A small sound classifier, trained from scratch.
Training: muon at rate 0.0035, 27600 steps, batches of 64, held-out accuracy 88%.
Rows from block 8 of a small sound classifier, named by matrix and row number. Rows with one number belong to one neuron. Each number is 500 + 40 x the weight over its row's rms, rounded and kept within 0 to 999. All counts start at 0. Numbers have three digits each.
After each neuron's rows are labels from the 100 clips, of 14976, where the neuron reaches its largest size: "strongest on" is what is common among them. Only what is clearly more common there than usual is listed. The data: simulated sounds of rotating machines with and without faults. In brackets: how many of the 100, against the usual share in percent.
# u: gMLP up (value half) (model.blocks.8.mixer.u.weight, 384x128), inputs 64-127
# v: gMLP up (gate half) (model.blocks.8.mixer.v.weight, 384x128), inputs 64-127
# out: gMLP down (model.blocks.8.mixer.out.weight, 128x384, transposed), outputs 64-127

u.91:487484499488462458463466461510487477527501507472448477521557562592502456399473472514458569539510496536459533469536548470483517521541505526440535501473515509570516556519472495516503469532512385
v.91:562473491440522529434487499463462521503552465524485508495474471511459614449535506449481499486469490485511465506538464518464518587512412425464493557514473492509509436444469455502488541493521514
out.91:491481477524515596476512509489485529473504504415557544461453547497458590546477518507508551573513607463504524518468481481476469507561490486487502389447521522523519476474448511507528536553500553
strongest on: turbine (53 vs 12.7)

u.218:494529451512436516460468529564545555520508486535494479471494459546481588578515485497480482470483526485424558436479471494506552471546559473540532523465511464494509448554442512508525501429417460
v.218:545510570549525439432545524436527526463525551507538530447498470523498546490505492562496547527457444536499433480522402609501487500495560464499557434431479463512566515540512497550517450573461511
out.218:531502521468473510528515474415410501463490480435465511564512536476526413437527531529548479490530491553539372539485520516486444482495474552407437469481543500537489584495528476493513481548609493
strongest on: piston engine (41 vs 12.8); compressor (38 vs 12.3)

u.258:515449553523445533446486400520501476459503594475498464466519473478557475503560471492495518459503509510501541501572492527524494491584554542437544479519462505448512477473476582395462538553461501
v.258:457528532440512514527477477488523481453481467514515460505525575437495469448504520463446549516508485466496551548501597509566437449584464504429531568484508545556463507475520501510478469486490570
out.258:558504509522505497559449474490575520553460517504511510457509504440490525474499563502492468553484458458531482567416522498485479529439543459468442579555536494481559499593481578510481462477469512
strongest on: state: faulty (87 vs 55.1); grinding (44 vs 14.1); rattle (34 vs 13.6)

u.17:510510516506479537591528464546527507504593550482437478482488517515450506485479545521491447480548423410508521505534454516441493560488568503539528472506509464525470469534541528543478483479470472
v.17:531500559546561406459532510462505519459528556541522554447499476555510509516502452551492543489467452549532436498537433590488502520458541494471564417457483462528543508480502478525502440559463455
out.17:542441480558480460446487520450505536491438440488557533506477486489526480485479470529494515461478533550472464523440537494574555434497462523468536553523521528476479562454454515485506488490506558
strongest on: piston engine (54 vs 12.8)

u.231:460571438478444528500460474517564486537562494452509479459474477474545528597521536516554490502517548440563592513565480509500474431453565513506459491450493427509514492479472524483473429520471455
v.231:518527525545551377474474494481488530464549564606504542457524479570562490566512422521511528485481460558502451467481429566484505517474533468513523432459467457537542521456480479491467457514483458
out.231:547519533549544438514548546510440482462407500520514504523485526502488488462496411524434468449506501555435422505498499492448491528485453476470533501571539536521468465493524551496515545447514495
strongest on: turbine (42 vs 12.7)

u.311:472507443515447552499493542550580548503530506526509549510515498514514522517496546494514473421531513489413490472447493500538516504504516445598563548487533484486519464497485548489514502534489473
v.311:522503549554560400457522504456513527455521551564523548456503466539524505530498441548495527496466462563517433482515419582490506513457551472470551423440475438539547512495485474533498449566458461
out.311:508469529529533536527498464440421464418422525433479420483521525501464488467549411486497498547510504504533424510554519485478501509564474528439470441540511487577458505533541470511457503496511486
strongest on: piston engine (33 vs 12.8)

u.230:499506435480519489524500457485495486498513482487487478475519504449532535576508463517595511528445533514602551513535468518436469433510541501506478455513465478471500541529544445414533454447578468
v.230:531515551557539396450530516455515540453535553556528549459508464553509516522506459552493531504469456552533427486531425591481513509465550458463541414447472464527555515490513470536500450559463450
out.230:487499599450478459482510527466528479515492529441506581524403552551464486397432503516404451494569485510489488470496446439482527523496563468491487542492573459497528515384443549580491521516438494
strongest on: electric motor (51 vs 12.2)

u.135:529456512487408492555501492490438513538526452511484504503435534499462570495557449461570503484417491511523553560538574485502490477547462516458488520562565526587447514509529497447429498517421474
v.135:488447467585453558475566538432600530521532526510431516468490494468510527474484440476482455535543458535468456489438513476554463537538510498448464577497545503472516513479480565491516428550487508
out.135:497513525475496401506456489480437500513552513499542516499513559471464488465497475441522611484457503475482544508537444473509503538512455471628488525516494474524476494506497481509559510511523496
strongest on: state: faulty (100 vs 55.1); bearing knock (68 vs 13.8); thin (high-pass) (59 vs 12.2)

u.202:562530459519509451461584490467532528560507561578452423425514511447546443516487496551472533509540503522440535572508449495480570436518438515572515577482526538484534434481441422470545457556531517
v.202:565480488436503452478540415481503513467456506460466424505445510498564497483492471495460548504548523511507474521470486491465570444494502501561492542524591510504525455450484472496560441445520481
out.202:499627498517554587541417492467513515479428493489506506488521599517529460469496467511479521481531466455473502453473577483494488527429491534490490489550501532519568528472481432523491425495520523
strongest on: state: faulty (96 vs 55.1); imbalance (95 vs 14)

u.52:545506502505517468590491495536525534540474527552499520527431466501433541442556417544495496487531458558501384447517484513456570499511502470554451511557524518476499520530500477471542526516504514
v.52:545509573546533421440552525442523503459525561516532526453499480513516525490498476565479549496448451538513430481522418600499505516496560469488568445448467456511569516521507492538514448566464490
out.52:506507543487448494428488462453433481490574471508541430527535507535555459523451550453597520495489468486492525486496491522499483512554469550484540476375498490475529478415501522566536525485521511
strongest on: state: faulty (98 vs 55.1); rattle (80 vs 13.6); fan (35 vs 12.6)

u.35:440455535530468473556436555499507488512541459553536477524599553457514485543522498524508450491553498474462518518559498538473493476512434515560484505484513485488526569512504514508501494479520544
v.35:483589498532470415459493541459480595426543522525494514533501487543430486499509458539480518524482503531532461477501464529484541526426509443489509449498481517506516519462576475533465451540483480
out.35:556586534448580484481558496532484518527446511532473488523513460542479476523482476581525546452450542536508486446525529477505410549532423441494506445519428457539479438453512543496475570464454466
strongest on: piston engine (32 vs 12.8)

u.66:453475615536495523527513526458491489501495533495532424475432542478506488522476484537554482482505493438477511602488404469459478492541502483504484518488569500532574477478521489482504446448521570
v.66:523451541508513446480545444460533453482446523495563509487524486445454515498513511518511474576508485564517484517600525546460465502509541499436574431445526420504520474508503513589562453544413515
out.66:470572516516490445542514536452464479444500444533515535512540430553527587459514501507514458497526477485514451431521551475457493511507539444543525515508394546472498588430472543478509481513503457
strongest on: state: faulty (89 vs 55.1); imbalance (78 vs 14)

u.14:563545532498483503408473525507470492441497425514558514472509502467452577531506443559447532572502506540536543418509503470505497501522549474504468506525451446534542486512500475492521487446441426
v.14:532520576545515479432582547436532511460509551488554489464489483473486541449505528563530539528466437507506440476509419586528460473536572440487530461431490458497582527571501513526543459556466556
out.14:484486474442477458539507493468538503534482530486417474522433486512518399457511466526574495462490500503535454520490447525463519488494493513451443525435560517466477482503489504527563511551569536
strongest on: electric motor (36 vs 12.2)

u.37:451567401473479512462520523500447470522519522452531494496565579450541530569489510455509490419511556605510475500515526458502536418465433562469524532457543466517555532479424486467513462548525565
v.37:541514573553528440439552525446533525463520557508542517455497467509492547481507490565501548534463438539503434472525409599504486501509565451488555438436480465508571516539519499542527465565457506
out.37:468473573548577534488503498488554587473514478517429502441499485493466529471525498532509483549513498415533511486535444522485423555559526442496490467576462467490509464519537514494499542422473454
strongest on: turbine (32 vs 12.7); rattle (31 vs 13.6)

u.146:540510484469566490480446526479539535512479464517505486476515491486478536459466386554650478549517572475493540519468571528511498493577519430565444515486400456437498482539481499505471541556546426
v.146:458551505454544500525458529463539518507485480518475487472484491487454554555464441529547582562533591501531505470474612479544565502547489445591456496468484510458507492491518445482455512511489508
out.146:512607443524565543518481474508397501474480504507510422480484527493506514454510566468445475470411472485461461455449467502493506530493457529478564484465477458531527488538476511505570451560583532
strongest on: state: faulty (99 vs 55.1); imbalance (82 vs 14); speed: fast (67 vs 33.3); gearbox (52 vs 12.4)

u.281:427510534518513522405550427505551544470471408508462414485534511526493495509584532466420552486496446532441502487488441505522490488542548489536516498547537424526529424507504574441552516518503457
v.281:476529396538572496459467481500524481514480499599515516477470529510514444499519396493451533573441516505524455466525524502548522507572503542505494545490510522442456539446424511492506546464542488
out.281:550520509447510524458482652427431463556487478445439505551463468458471493585495449539543486507467556569512473522529514456548504517516436521466496468571537546478481526496504501503514508473419513
strongest on: compressor (34 vs 12.3)

u.328:488486453539522461526534479511527480497553530502470536455506591559505522539559446538535491483449483516480476552536428491421525524493517493466511517524496553477559515479423549505484540482445521
v.328:537525539577532408440539520433536531463539535563535518453484489524515521514519479555514523517473431538534410499493422598497503480486565434488508427427466495536554526504494479533476475544487480
out.328:499521578496428556449515534500449444544479449523505508553519433510487476492447522494443497521572504515549502497489529497599445541536500520549501479504482423467492498536472454488480432464530530
strongest on: electric motor (31 vs 12.2)

u.69:495530544549511600512446498476509499563495418511459524571532516523466493555557568581457481471571479557488519460509470532445461496516475461487518584501440518532485499460526452457473374501483554
v.69:487455451497418522502491505471461512496528497477527530457564473545503490435465518450471443450491566517490528486516507519540544556435472460505532509562500553432494494518521431516534468500529517
out.69:478542506547437483511514433483441544472483487464510503444454494453533476457470450448517482491586520426496436478500454568554504539591486536524555422565558512485571493489473468375480541474467513
strongest on: turbine (35 vs 12.7)

u.92:550563484473470520408473467550496498463551527535493502545500417493551506543567470476498446460549496558492517517491584461514514503514538495455589513446507468534504511432465454569501475496455475
v.92:546536565530520497447580557446542523449473542472526470463499502466467533438508547555508543530456456530499460490444445568534430476522556452485536464440505494460544505606530494491535482522481533
out.92:472444486549481489521474459444557490543507465442436521447503519516516470502538510565550508508500486508528457521516432550500481484439463516559440461503508513543496521549544545533507489580520471
strongest on: electric motor (29 vs 12.2)

u.263:573477542474544487558454529543534526518480500553495468496463494533437501469452522513509499415534539488496451547464538432472398426479532578473521456520530518571547538546423544517487522517488523
v.263:474503427519449445483529481518468537526501469495534474540485521518524487576544495519571537499569489504478457589530541505458450532518479533474509521504486500516492556510514488443460471479559507
out.263:520491581466562467473454423450494551542482528537485591480479527429442556512473461498508456497502566505467528541484472608476471535577506466486501472494509486492494533441463510535541528476512544
strongest on: turbine (36 vs 12.7)

u.254:420450434492437483498451457495530545529504569466518532526508483577456573468530489534452501522493501561542465438530434537484556513421573580525489564496481467536484487497531458531438542455523495
v.254:545518564555518442435557533443524528465526551495541515455501471515488544482508493561506543525460428531519424472519412600506481494499561452491547433435473462509572519533527492551521462573467508
out.254:551551523526562560494530540473426491489495457579532465515440475484464436484483530456579453448550498456528533520487511492529442496583455455412507464555550517426443554513435554444564428559508526
strongest on: piston engine (31 vs 12.8)

u.213:520551564546538551488503524548517509515491504516511535563495419510453480419499553502522508511540374580461427461510539522514494512557478464563578518521498525490501509535466491500574511497482559
v.213:553528581551532402463521533467506510455537555529538528453501471459518494524511464533518552474482438552503424490468422586497471522479558446512528433447456431491599530509516506507516429517436497
out.213:548472466458454463534465430443467594437563443476542448458538588486492496574516487531553517506512518430477542525514458475513580507507463577475492459370490497478539478478573404541485497483534475
strongest on: state: faulty (91 vs 55.1); rattle (81 vs 13.6); fan (39 vs 12.6)

u.151:526510503548481482481438480493525459451487501453561512550530465476493550436589526545513463487484472521550508464493459506478471533518512491520471419512513502501489493531477497395501537467506586
v.151:515496508503533508540503438485501455545495452556472494467425460495492447485571489443474503492459538528474520480531465498541500415500432526445502584479478533520489442423388556526555530479514545
out.151:481490545545560436491520416502389491492418471522506444523495524539495465460483493459503487483443525545463566597442627514528503495486553545456520528460463498491494495507516595512522482512509401
strongest on: turbine (45 vs 12.7)

u.206:458598530509576503530516497444497426495456454498572465457542549459614508484532498476497477502537452499512453537475506439507540493457449534445514526496519500505461503452481530479518529466482579
v.206:457515556487469457465470485478461568477499443513505454583543543502461477481499522499496523494488493485471497530508574448556497545530445464468491511517486513527431531536529456541478518609566515
out.206:485466508517431527456490481484529498525522513551486476469490511543532437503520461428561524555479493415469547507557480546510461493516558502488522460560466516483562501527478516492459542460530484
strongest on: conveyor (53 vs 12.6)

u.175:475435461540442527554482523534461464490520477442507489515473511497521498455516519539479489508448391492618516476445503579556493509464499516494475499462507475529490441565475476466486504511556522
v.175:590481536535455459551511558559492543437536511538513521478591506485512559465459456479541506546402495476482516546545507532517476526469523572516498435526493532569563460512547478511529475518496455
out.175:533503496524500458457565576458526483475487464465484520517469488486486513553527487474443484469462518569488521548478554499414584475448550538460500491511503518533475560471469502518503525550406498
strongest on: compressor (36 vs 12.3)

u.379:453526563495533448531546477488482562544513444512446543576509487542460488506489539516598478490522441511510500498466477464470544565464451548477478468464475494492572506441479519427489492442497461
v.379:459443446519506435459472502476530520533491457614504487490507522523640539553484464496516480475514481553455506556498472517508499485469453503523531445468498458548449473507442501500490528529492513
out.379:460576501415478528522514541507522470500496557556515396515515516539597494528478478479485483526516488483517488522518453436438486497476443519440546543550528499452534489500462439526546479444507488
strongest on: conveyor (73 vs 12.6)